A small image super-resolution model, trained from scratch: norm batchnorm.
Rows from block 10 of a small image super-resolution model, named by matrix and row number. Rows with one number belong to one channel. Each number is 128 + 32 x the weight over its row's rms, rounded and kept within 0 to 255. All counts start at 0. Numbers have three digits each.
After each channel's rows are labels from the 100 images, of 14976, where the channel reaches its highest value: "responds to" is what is common among them. Only what is clearly more common there than usual is listed. The data: scattered letters and digits in many colours.
# convs0: first 3x3 conv (model.decb.0.2.convs.0.weight, 96x96x3x3, each kernel summed), inputs 0-95
# convs1: second 3x3 conv (model.decb.0.2.convs.1.weight, 96x96x3x3, transposed, each kernel summed), outputs 0-95

convs0.66:115119123089077119214124104135140108143082138131078134122185107171124143143129124126110082143142096137145068123146105120167125113114125109078132060150121175123126134107169176108120108129167100150066084149079077136146147140181091118124097018144104150111133098056146094114168090117141156172
convs1.66:125152116098184147131123101102081116152120136159134138152074146127116130122131142151115247180120161089102122154125131145089103158149094149145144196173124092129130088173175135181159124153124109128152204117128202112103134130111107135144115172179173126151140147195161131191154107194134133106
responds to: black

convs0.53:087169119157182145106184104109109162071086110138119126184112120130128130124101149093161109114190057145116133134115089148125162090167146145121167130102138159170080169165146114129156154124193136132118140117117167112081140105124087216137116166153087115094143191125120083053133127113073070108
convs1.53:112082132122112085143186148129205145182180133115114175120133140079097074139103132130075158109116118137146144139115115112120175190196115179089129082057171131118093135112177119148100160105126109115132152138077149117197131127141087085136142086146119124145118160112157144173100122172189181084
responds to: white; yellow; pink

convs0.30:126195117108105125173175105114106136151110053089072122114182152127075108094128140135109102144146144094152132113193128153141175104187094167105124147055122088115071117134100093093119124103134092180095151108104107136129141108103078169132118116118168110145183080106129163133122081112180193185
convs1.30:174105150128107106158091124181145111115137105128165160239124112132125146164106121097086134123156134108120128051092085101151091135127199102126142111104097110165074161183112173132103172138143115139138141120106136082123144107175147108118145129155160118090041088183137118190155152127080115080
responds to: blue; black; purple; brown

convs0.20:158122114112122122146101199125117130155130215144135091101182130175173103114164147113125124106167133122149102090144136149089110119133086090189156132088177159150136153064078158132123140070091116167168188116157135105184153151094146132142082103135096110175092118110135156166147108052091067125
convs1.20:093182154098137109123128108162174104135104070113116140156123155094142159151085127133114132102157151144139122115115170091139081185094147124144113083192104128193131104173130097132103159158183124065094096103131164100122033092157092106097186141108127157102129185122114104048100174136123111088
responds to: count: one

convs0.49:089103154105117107121141189169114165145151114173116071156142135107094143106122081176153136122113110122143104130145091154142155153145132158167101149121175127112101162110104203128107143128086149139140132184240149109210130106135162160147136155205148177123131117093134126175196153114117172086
convs1.49:129163093136098137150128151088112114106136190126147090097122150180139115133161124088069121085098152073090141108076140119142098098087086096101130142134120149188148112120159060104138167161153054121175178116101163123077169126153124134129141125026125118122093084078092144103081108102164091126
responds to: count: one

convs0.61:170110192134152107114144155000076097118068157165168110150163168101122135126090144075087140126125142100097080077149146156141141152150104091117086184085106157142144080129148114126102085094135129122143108111109130140160095142167129123149083132179164091131107116122109164140101092155145125168
convs1.61:106101110122122076148143098181111129096119177125130142104130095132115125145147133166099095149162116175126101150108127075166115089119132104167163081080173108166168191111074122160120161210108092127148115097094105170141162039122081131134106178092090130133185113104170101102134203121131083126
responds to: black; blue; purple; brown

convs0.0:129103114086083107143124147082048154119094145139182089103121129164150110140155211116126120111139182124162117107172090133204131120133121122142084122125129113100116182131034120210150151118105121211131098157109151068090119119115138121150133102105154128161141072183116165086124141137134146136
convs1.0:097141147150130101104115147097136124122108194088091149119099116078134161072148091172126161116115105147164145111067084142109143126096094159110134170138106136121135021145196176067110105117211160097108213149153146139140161144152151107105116101085121131121133117136104106153089106193140156138
responds to: count: one

convs0.45:124131158126133086116167174173078134053123102118145100118080114133118176115035168091096111120096105121135135131142155110167123137123100152096113185184156146132059117062118137063060132118116122129114124112092102147137123162115131109094150121071191126193125155120151101133163109178118088178
convs1.45:116103107083129143152138103065122181149171109126110177126165166128120070116120153126140151118141164158111205175179136101141156166183093088144155062135102170140169130125190126171205113142129138110123076122119111117132149151122127118077140132173078148058143092161105137100140097099145202126
responds to: blue

convs0.14:126169122030117106138160108088083118150110119134088110123135167177081098175151134109109113096194159184107127088150126183191156085141089135146121153051149088130153112114140113133113112119121158124088144115095069046126129083112094123087101158135146106126177068081121145102090118132113123144
convs1.14:144118128165133086109133177192121145184102170101124092104185132118132183114126129096083099133140115123143088098074103042163080122160101087094165090116161132123063089106154153116123126139120093157103144138149066131178125165160118150205152114111121145168063124148169125159115128190124166109
responds to: white; pink

convs0.54:138151159114073164130151115122081108117179119144142098094129126095113113118177066118165125073136175151155148161179130150139131129105154146138106194080115162125205158096113151106124123048130099156084151124126131123156121129196122201100143152081088128115045116137127147110105115178079074143
convs1.54:173088157097129159148075104101136158161122090119120133160083136109134069095118151133120071167102123083126170040094080139108100101143072146127151125193133171192132151169093115179118114176144124101146071143128157155140185134153148138166216088168145105096144099124120124143139125158102157128
responds to: white

convs0.47:166161130053095125166111104122109107142144146129078138137145192085138141075086189116150124154123115115168100152125119146169111138148091132120099083061099131122162075116135120117047151085128078175097134104130128131192125110192109125119127126060099125161073136190180086118149164168109135139
convs1.47:155076195139165144114056107174091118176124080107147107114131056128126101211144106125147097143142142163113165179129124104125137205126161160133114163171122086120133135167126154155135160123124186131126174147114105158104148155123106153130158099186215127154190098173124116110150142125157115169
responds to: black; blue; brown; purple

convs0.31:106157169154104138113164145202100139146123078111124097109146149089154119137073120147164153126122166084135125146133162113108060133145094079232150058087151177173158126094136100133123109117159135086129188134180167174113118108117145098093105166052119111151116146103100120170102103132081107118
convs1.31:144106096131155095168091152077159211136081125116126105121133142121098139090143163123086174069176103129120199104145116127105143094180125133095111171126109132098178131095164121169161115137132149133077076166159096107177141170070091122109122143194115136114091205120196144126122158091122117159
responds to: count: one